config.yaml
model: "image deblurring model"
dataset: "cartoon faces"
crop_scale_min: 1
task: "deblurring"
loss: "charbonnier"
norm: "batchnorm"
hidden_act: "leaky_relu"
depths: [10]
stem: "deep"
optimizer: "adamw"
learning_rate: 0.0017
beta2: 0.99
max_steps: 6700
batch_size: 128
weight_decay: 0.2
Rows from block 2, named by matrix and row number. Each number is 128 + 32 x the weight over its row's rms, rounded and kept within 0 to 255. All counts start at 0. Numbers have three digits each. After the name is the row's rms in percent of the matrix's.
# conv: 3x3 conv (model.blocks.2.conv.weight, 96x96x3x3), inputs 18-26, a 3x3 kernel for each
conv.0 108:113180110149115134155121109142157133177101106130152119152185118163145117098116129082191155137095147084147121117098117097159128109173131110147049148129108093134083103106124112146107113121125117111112129128141140121149047040053066131071142142120
conv.1 099:130135095069131106115125117113144186130209200125166143129144126092139107110145110123140149139184172151134131098110087130146109126140123064074058111117111140134172096076110139117116136164163128115095091084120107118147084085140145151201137154150
conv.2 101:136111084093153193095147124095148133107150128115131103120132096111051122115089153151122120153088123151158093059098103040099103091067108028106063146149086177144122124094140169113076161104144122142151123164178164135139124086150136121134156136153
conv.3 114:127170114136175174162086103120112140141113142131112151097103115152121141103103126150119102137157173128144158146103142146156165120142143159180129100179161232135127158125102125127112128106137149151115141144103118107104123147145101179105052124089
conv.4 084:094100110090120081096088122104118095107100119110109134121180165122255176143151131156177115125093107129106107130131147121104087149097078051120123107179154071120113090080124120134144162235207149170139134105125085069091076056085133084074086090107
conv.5 101:148125065130160155077087140103113142168110079139127135125128122141164095139155093131110139099101117139106162146165134149184149147164122111124134107128135109110118077113145092109193098166211116148132158137116147118069144125094153117122106075124
conv.6 090:132152138106119117141146153112158108106120114110092110002074136000125139015113138100183164124118138163108132102129113110138132133123127127113092122143142146094125135117125122078120124084101120184207110170214107117131145115134165155130136101123
conv.7 101:131138096194176106154147120117097054128063087119153079135106095190172142133097115146199123167144139105103149144097114110103168091114146188108152245167120085113164140130132127129122133113159115134116159115147147083099107106109098112120134121126
conv.8 091:109141130156143145142153103125160197089136134151187123135123063101062088071090137137171136161176139149138175131129125116158134118138144083155180123137080192123140152170141153126056093096055088074101073113168099140160145154145135139171096123117
conv.9 085:123136141088153152116101128142148164149093139158159179144104097255172174197148137157136070143101077141140184056082162066113189072100181078118133070137109113120141123158110121171113165207140168170155156128139111076090115170184087115142110114142
conv.10 092:102130089111145078078143105086111113082143120093121144114059088034036089066107114138135178133134151126146160086124162128075098115097094120137112155133112118144146130149123124104130150104138054098115129131135145240187120168130147125130151152148
conv.11 094:118114070118136137149124127155104117186207128141178165161150115125137140136157156133157167115151175131100111114140142083105149124070119177155154072132110097102095117056091136093074153170142120114118112125117130132098113098113149114115097070097
conv.12 109:186156102178080142160056182135139123135121163100109129130109131109108128140068120195116183151140193177188104122137138117119098094116101097152114123107128106178077145117117103189110103138133132135133115115142117152170155136137113149131122133131
conv.13 118:136143140069167087053144122149127105157123200173166198150130137112154156091130114130119112126089133112049076113143091135142141177103141112131141166186224163130102099126175132146148150135131148135144159130119106110098204128141138114140051097166
conv.14 104:117138086101110131129127126109085078094078115084100092175156151158136116159143123148106124120074121137076091176138165150101154160123159136108121133145127137190113122121097133191098108135117112117105133122118154141128119093094108084151109081108
conv.15 111:100131126093095131071051084135149126099072084062059136145168153131117147105046108111168148142040101204168204152155103142141122117115142102196135169148136073079129146155177140167177130129151129147175105110156115111102145124133124144110150117078
conv.16 091:125115091069138116121180138154167104130157126177150137132114101033088074000085126120117122132160147139149164150148137133161145134143135139134090150147107177134105130105162119035063102066117112151138118159170121143160140127140166138153199148148
conv.17 109:132151186130139162091111074120119120090131116072092145129087128122151150087168184087142111134143122155148115155136140164171086138158125085148125110149150128100115104103104093113153146139101107127119117129146107138140104110134113120110155113168
conv.18 087:101151163130103155152135130100105113129127118112110080127147201111094165094068102142078193136111183143111158119157117091171141150142152124138171152136149195165138173105085159132120139172120114127136117085127158111116111131152123118135135141107
conv.19 088:112110103081139179138175152109113140121132149147151102144150196199136149161128113131172159140179179139152121036098134049100181115129137184161134127121159135127140127113119148180135112122129111113123091057061081082092163151149121161195164170216
conv.20 088:164130172116101156149109131125157169105194130100076108107078081040015094098113155067062123139166170140123134129179103164184127156160123148160175167167124147105135149118136182130127124091132074101150131133183136199174180148156175156173129138177
conv.21 086:066022133159165130132091133145167136149133107119113129111102106121138097135206120116086121131174140105134124148137140155113085133143153112094149109110061017054060147154195105127139144115098124106103164181128111153155100136131112156169172187188
conv.22 083:157133160104049113127082159129093115097110146137149107123135173138090110128036089097093148112106124139104113130137127143161180186160113064105128105141127128127118148132140144155105119121123121133110068055083080084126130142139103094070078091118
conv.23 113:153128138151143146115126128132104098102113142137155129157138110151105085118088085112073109173070086112095083155145142140128137150159167235123134220190112188234144123154108102116150090120141094107120132122127127150136070190151095100133130068092
conv.24 097:105094110144171106111138136145122138155090113175170127125093134081091122086126114175150084150145143116075148104114150132093135102111188143099142151121104121075092203172149176115097157117139133116137112132135131143127127117141185182184103160133
conv.25 095:199144120148139124142169151094134120081122120147142170147106108104147112074100138119168127083147130145135124144138101172170097136177129113124071128182151088091158131155167119105146133152124118174142119177177099141180045087157095099149123120139
conv.26 118:129160175149106113143159140072076097086100117108067105123164186180114135127133140049083101139152142114035108090078106101143140127134117155177126122201121069138132129101090096107123113113137156134152134129111141118108126122154112131121167113091
conv.27 114:149187204112124168150171154070086094074124121067142126149129114078124151094162158063057147119115126116108082112147126143175124174161132155171204176183165134147104119091100125113111130127138125138128134137164136144150097106117130123134147130090
conv.28 119:097105145162118100111195128149116125091121160167078158095143108085144159136138125123183182171162138104105195098135098067144137112134102138142092174150107136175147122166158109133171123108127121130137128120111163159145115155120128103111117112099
conv.29 101:157195144125078108109079144135086079202218139090094132110099121098104122132141103105087160178142134161150178117121155157120163158117166082118113091166128092144131155130149096131113118179118091142120105127113137120116136113094150107098161115114
conv.30 109:127131133144099102065126114151115119135161124163160113128151118112123107145143073142152210143130154109140167125139155115160199120166174067094160118086116122093105122090124100085141142105143088104127093120109090118130106085079103076110133136119
conv.31 093:154189117114112101146181159138131140104098130155129117150127115161093110144042074178141163120079098089080146118126113091160157088116115137181051161123092126057034097127092116178126105083142120107119134070121125099107105077095140122120130181206
conv.32 109:167128206178134124109068104140146106107118139114120170137127142095134135081131120123127110116150136192180172109122107100102093115144075110135098072167098134152094154107112143144123135144138177172141178193132110142151118147149119154108105143128
conv.33 100:082078125118078136063088152093126079098129114099063149187150186171149140098141130086103127119177110164119108188156168223154159220190159135133145111155158078136167119139123087125128076151125144150152129150137117149155151103171145120103098095090
conv.34 115:139152168136151166102132151121115147115105130087079067134099150099100134100112144128091133077126166115127151104102109133140098144108099125114068155137122118068073133118120096119122129135189152119123108112140116132134157110146169140160053089165
conv.35 110:132102125105169137120162096110150174128104115167180152149127114116144141080145101110152069111123106177148123118092140114135131137112098136134154132106123168106174101120177151125157140140152131137116135131123152109100141132072086154124051107110
conv.36 082:128102097108152138139137108139208164140132138115120125099136071133193161164252175079189141142138135113079105141141135179181129151189134148115142098171131126092139121109139118123141118122109175195130162170131136110114118091090101061038088070087
conv.37 085:167190181128125152153145144083124143111083139119127122162177173208190185108134126179197195152100157161150162127062117122136143106128123085137077120120127155181127146135120150163124126116146162163178118120154097075120119093105121142125176176162
conv.38 106:127153156125167155122117088114121121112122140105093139127131106129187120107166107081130154142098115167130119077140116119174125129158101150118079104139137116150133130146101085094074093106053130142129133170148134141160116110111134104130161125179
conv.39 103:135104116171116167140106117124049171145079152102148171176142157160066136185117131077095070050139074068140104136090136136130141154145128130128136154143145154109109124128081132214086153147098112083120162062072146125071125136103094175119094094113
conv.40 085:146168142106126077140140117152117111128106141149122130161132118165113100158095096158138191154126151160150149079117123030110161106123136082095095126068080215179143140154114139165118113115140123084105101056089115111119145147146121117107138124135
conv.41 096:097144143144119110146126133090103122151150172132116175138141143177133146171165140136106123086074124135188112149174144172200139134163111131100140118082111177126127110107118089109140116135155113136132114130109128103137095083085074075075055071107
conv.42 118:199156153183095129154130136113169120146156105137113104108142135100145148120178179079155146085094128056112151070083091078111144024086140147135118138112147076082091111138141136125083142144115096113118160103122166105092192149101203134088204147154
conv.43 096:106096060130128100147140078134122134095157096153139120072113096062111152131144148134110201130155202104168171139194141155249166159177190133140128148144152173137182117124128109068115111119108101150169138148166130142160101144121086074081139166104
conv.44 084:132139123104130118109154121143127153177172157166148136106093124090066059087107086181165150135185160128110148103144155100103122116088090117082149160105113109066139103150134119105112094062137102067101117111116170157119177172157146131155123094097
conv.45 095:077065099088100123163123144137145192110099138179199149130152145130096154128120140163173138143201107147147076064093109042087108088103090099137139115080136160112088122164162129161146137129150123120112133104140131123093107153132105108109090095101
conv.46 103:183157183164159131149147095096109159104084128123111133116111092130152103138146114064137120051103144073107158158142126139163134124154138152197175089137148144178116141129136106152167108106125136119119184134126180172196192184113175137119139142127
conv.47 100:139255226167191190145124117124099108158142093165200180129132144159142143147166136144196148137103151128075149156117124141179139108144127105122118095109136125132138178142170165116128114099112132094126169155122139141109123069070072082086087094081
conv.48 087:185112163125173110156192147149179131134138110123104119123100109083131179131184131101136126088105083140137120139098094179104078127124109118125142144171147160162155093080094138117144149171137120147141131120122117097063113087047150118129094150186
conv.49 101:187195146220118176167159149137084167173149180105101155152132115171092108146094115172113184184135129104115151130105133131137180113125141179138084142157111118143102126131138119127120126095134130110113167115125151123115104138078133120115153141083
conv.50 103:054033101129150142158147127102107161141103162127139138111127097088066127110110137165128165151170220084137167103124118100154119129162096102106127157142137117106110128113113138128131116098177135113136108126143130110134195169133200165079134141110
conv.51 093:057113158126107139072091103186128139156165175098143119154118140153089092145119150153043098150138158112109059097153182085095147127119111085097144104125116093086129097142106072064094081045129137112166108098132118130136145185175090114122148144157
conv.52 110:106072106111189124110157165100079157165139224202186185123144170120122154125111112143125079093180116146116123147102132088098108124050085169165138124146078161165115135137161123111129129121146106119121112098128146106112138110076096154137070132140
conv.53 115:110075075157113109138223082093108102105081140089095125113105164068083140132112141093141105143157113090068055137126117171143109112127104098181131085127088034130074097156108157205107150194120127111148127109140155131140105104128149141176158172189
conv.54 087:152045104157089135176142177136148062086108110094096112110097090102176124089217152065106083081116080135118096149102135159095091155126116173086104094114094104125079125117150115127160083094081187165116202209125176173167178129121171147110115121100
conv.55 101:141152114078225087099173116140149093114110132156108134134119108097194105071131102081087072113109118101068143138081078175129129153131166168192118121151063032097121116155149132084127134112122146132098116128118107114136114176186123137183174118112
conv.56 095:139157148096079099125168134167108154167117144148145111186145141126081079118094091101135125135163213119189129100090116090133172097105129083078120122119169090127139151178121119147128146101110121126124170164162123143144093110135166154151180141123
conv.57 101:109134098143222146126110089120132150143118123222204174144126108155134139165175141144109069175119106109094113139103113182187166127162121112145132091148106080113122187197157168177146140122129116133136100114113117115131129144142142145147099093112
conv.58 097:075105079146143129135137118078063123120074110120120097139103132151096087150106073148114148165149165096036126114111185153124166158129153153143110164203149143170209121145106106128115104134174115102096156115083133120095130167148122107140143097114
conv.59 083:102138122109087122152097128137181204120110163137117119141154147126196202149130137107119126154089125121174160134142081118170147106142179158210136086109174153128111131098124159160131159158136162173209144146165112095135102005079113085117156161158
conv.60 084:121124203171129207169113085188124098175120156138164159174143168206138107230165101141102056159113121123097121095066117076000107103025077183112094140144106150173110120161126106144127153149130153116075157122078163152117098133129127124147121104175
conv.61 106:133095142126178108096107124113096102082095083111113143108118098110131115106163133140127075121171143170125129170138112139125135141120143119185237106169124167172164147168168151126137148124147116126132133125137132125144129115128169154145132089098
conv.62 106:146091125114150108088118127142136146129165111179161116136094120103153150115152108156140113116159215099088138125158126088120133092081109095130122107102078131104121115102115094036091135121119119124113107093129137099131153190125112112085150160174
conv.63 088:126126097104103118128127135165163159149158128115126109136110099113041046135065099142112114139124157080129145124133111153124121115078073153141124184153160156178112091048106120097089100150137119062087120097116140158162075051090124103091126144150
conv.64 107:198156187134134160136158140125096089085124169083073106136127119160107101112107084129152132088149102159153093120130156089107177117150156140150076168183111112093105152169166115188144097122120184174117158157127118135140201187179073108142107152200
conv.65 099:095142142116176135161143114121138152131135167123140104167139115179097089133110118123144153172182134137123103114112159149091124143155143146108154126115130109152119134161082149239181113096118100115121107111102134155167128104113135148153153162150
conv.66 100:015000039040072031099055069109144149098121123111089094147127132109086065112106117140050091113112088114159089106121142122113115116103100128091132128132105117130119067057103092114136153166151139141153118146146112107123155143117168175157162158161
conv.67 105:119087050114133101068089129116117116117124108080150099127105098093078118131113103171103136133122127164140103148144142140164108120149125127169120088123106101112090136131139145118136145126107082123112085115134103120117113075097160128110079051077
conv.68 084:078048082131135165113119105077140121099153131077093113073018050064084095106137143106084095189193142088081049141155123190151115145169137116140182150185136110115141135133139158121116144112119126139133170202196130190213150140126088093109082099142
conv.69 121:138103133155114150148180125116115114154163176158164143124072081165114183168107096129129125136121160141169150085091074072127089143109105181125084214235124207193145140109142107124115141114175134118143151160136126117117096146141039120123150187167
conv.70 103:097100071139150137155160109099108148005039116096136122129107138111115144136112145158104126113121113115118077115136147087149136121146114121107081165114130146136159157138129169111110147113134153120141127081135153110147116120194095124120121150109
conv.71 085:081101140156119114144126119195131151159130137115119152133147118195084129152047115135117154171116167137149132115154140113166173109184196080103073131175100100137103149149141162146093146146083119139181098094176082068129117100180116150209105106113
conv.72 101:095142186181183097156144116112131117110158164162177135154159144153153153169153150147171095183138111107100126121113134111130135120109080164114128122075078192150149125127102150137089156125093102135148096131162111142144089071103146116131122103150
conv.73 113:063028103150166167122110158121132180066141104078138115105087147113140170145168126145153145097155123074087080134160160136170129109155166133139112163192133066110120140151135141179177085121128137137124147128161135132143122147165124147142165115125
conv.74 091:108142115135101105156099085122143175095138171084061087154125105141076107120104156112116146146103167142135152107140123128186113117179134088114135104143113157111084115109100150125088169143139122110145107137180113108161142102113154133114139143124
conv.75 113:137204179148104160140089102110140079124155112086094119112097064118120058092099152105131130085114080185196108123152150126139132172124127138111081174039108161126104153186174141180171126104092141137124151163157157167167077058104091072056151097090
conv.76 094:146171134094142080130125127137150127151151123187162199146084124100090129122140131172191159123141167096081158147146119111147113102122106130139168108134118085118118119143155083042091102106139126118111151140147165158145163150126154161172139102136
conv.77 091:144097130108120109098150129120176126090115104151114179096131123085164141097172168114173146155172146182128181127100135112107130099092120084108124094150149060120113148159142145103138135136138150149106133166161120124132188117148177138169164133123
conv.78 104:120076078149116108113135131166174185093132149089129105090091103093044123117128182143086139150137100102139149121095093096016065149084073153087079127108047152140113134131080143173098174172140113103095119120101122123128145255145098201186078106134
conv.79 108:102174127147190158139144106117101138125088113225185172128079137140141108143103149124132122078120108102076084144104142121120106104124088105115110128139124152243181104142097091117134089096120117134143132120144146133131150150141125142141107099116
conv.80 104:159182135075123089111128131152121144183139126152097121077079076113108130141123161117073078084136157127133144167142099211139089106116108129125169124078120096103118106076103152122145118131112112137133144119122155141123085091075142146106114106078
conv.81 083:164156144156121153164115136105087129131117161124181156164145148111048112112067091171130166155170147138117072107147177095084167108074147114110146111103153168085091157198133129154120086070090082062092100090091146154136134166133081110125108124147
conv.82 084:111148149173174144153142098115143126126131115154061087107114126112182252164211181116179158148113107140148134148112118155106115081067132172199148067077131161137096131138095121157159115165140170190207132134141148114109182139135149078114142123110
conv.83 088:101143152121121133110109116118159153142124157106110126107129119174231145160134094169214199112111104176187122159113128149138122103094134123115095175127141127070075131139123141151139136162102130159142158133120150118110063053058131159186084097148
conv.84 094:117149152096154056076096087183165136156171148115075118132149105107187117124160114158140147079081123137126147104130084080138094099145085116171085049125140074116134112136166138131193148190193096086098139111074124129131102093138184096089122090051
conv.85 091:092056087088092135100133140120133116060083120123087138139151138193255163143144119149194117133113137138099164132127165127112144124121155163144113125142111088126066146107129121121101166125098155179164126123142101095122089102148112128137156172139
conv.86 100:139128059103091111162152148078120082102169167114068106105129141117168164085133162185136178121132219098107157103139141101155134115142084075165098121138094126105106168125131109056144130131187165168131149149152133114110139086171124096127176170114
conv.87 122:111151169119070115081124136113091096127115119086096108136155141150137140120130101156120099201111077138120115142152151160138155156173163115088127154156148107193115111137135115156106130137107133164144107142121110125132128149083123105135087115119
conv.88 087:132115126121145155131154110127127092154170103172140095091147113078136114121144149124143097127099092097087093160164128179137113130113136123103093102109110121156117122106132115092131115101134098128112139141150145175187092084116129097114131111110
conv.89 113:134142142080148158102123148105146108139133147126157109120171133136166146131132165074136100146126112111079126145104074128090098143142082087141131114148152080146108135119100127128105159149126138100137144125100108109152193114110170104128192141072
conv.90 103:068089136109128190147195192097082072077119099098104105086012050091121147110129164136125117120133063083074014142152171178159081167168084087137116166127107071092078116137154120085133139105130119135134141177175105159120180148221161120171119115114
conv.91 084:139096113096103125139170157126112136153130104160147103137106091081029070052081094111100118107114116127130107143167187155165163125125149056090167123098108128160107133161123113121132104040085091104116102126123153162126138201149157170127141148118
conv.92 104:121121123147117134143090111134145130122108065089108128151159121126135157108097134106063095084100108106131106109098104097097122141125133145140118139194113199139066156134158166124120124122088149127128122143153141139129174187171150197173094136090
conv.93 083:160131135110126160087087130127170166098174128143110117102048111049047103086084133161149147125110139155171102120255132164239108112170123090099112089130068085087107154121156135102096149127123125139155122147204126153190158139124134112111115108107
conv.94 131:198197183179163149127084104101092112096136138139128093119086094139096113137114128077067100122132130127138146069118092126164139140151170155161187170201233071119163115113141110126126138148150161150143146150137106131142070071085114075092138105135
conv.95 109:165103140189085117171168134101139125100139136137124158139158118167185154124100103105112182084137186139134107092137123090073122109111101148064080154121147172125130146100153136128134103086134120129148121151159115110144152138161120142132114101072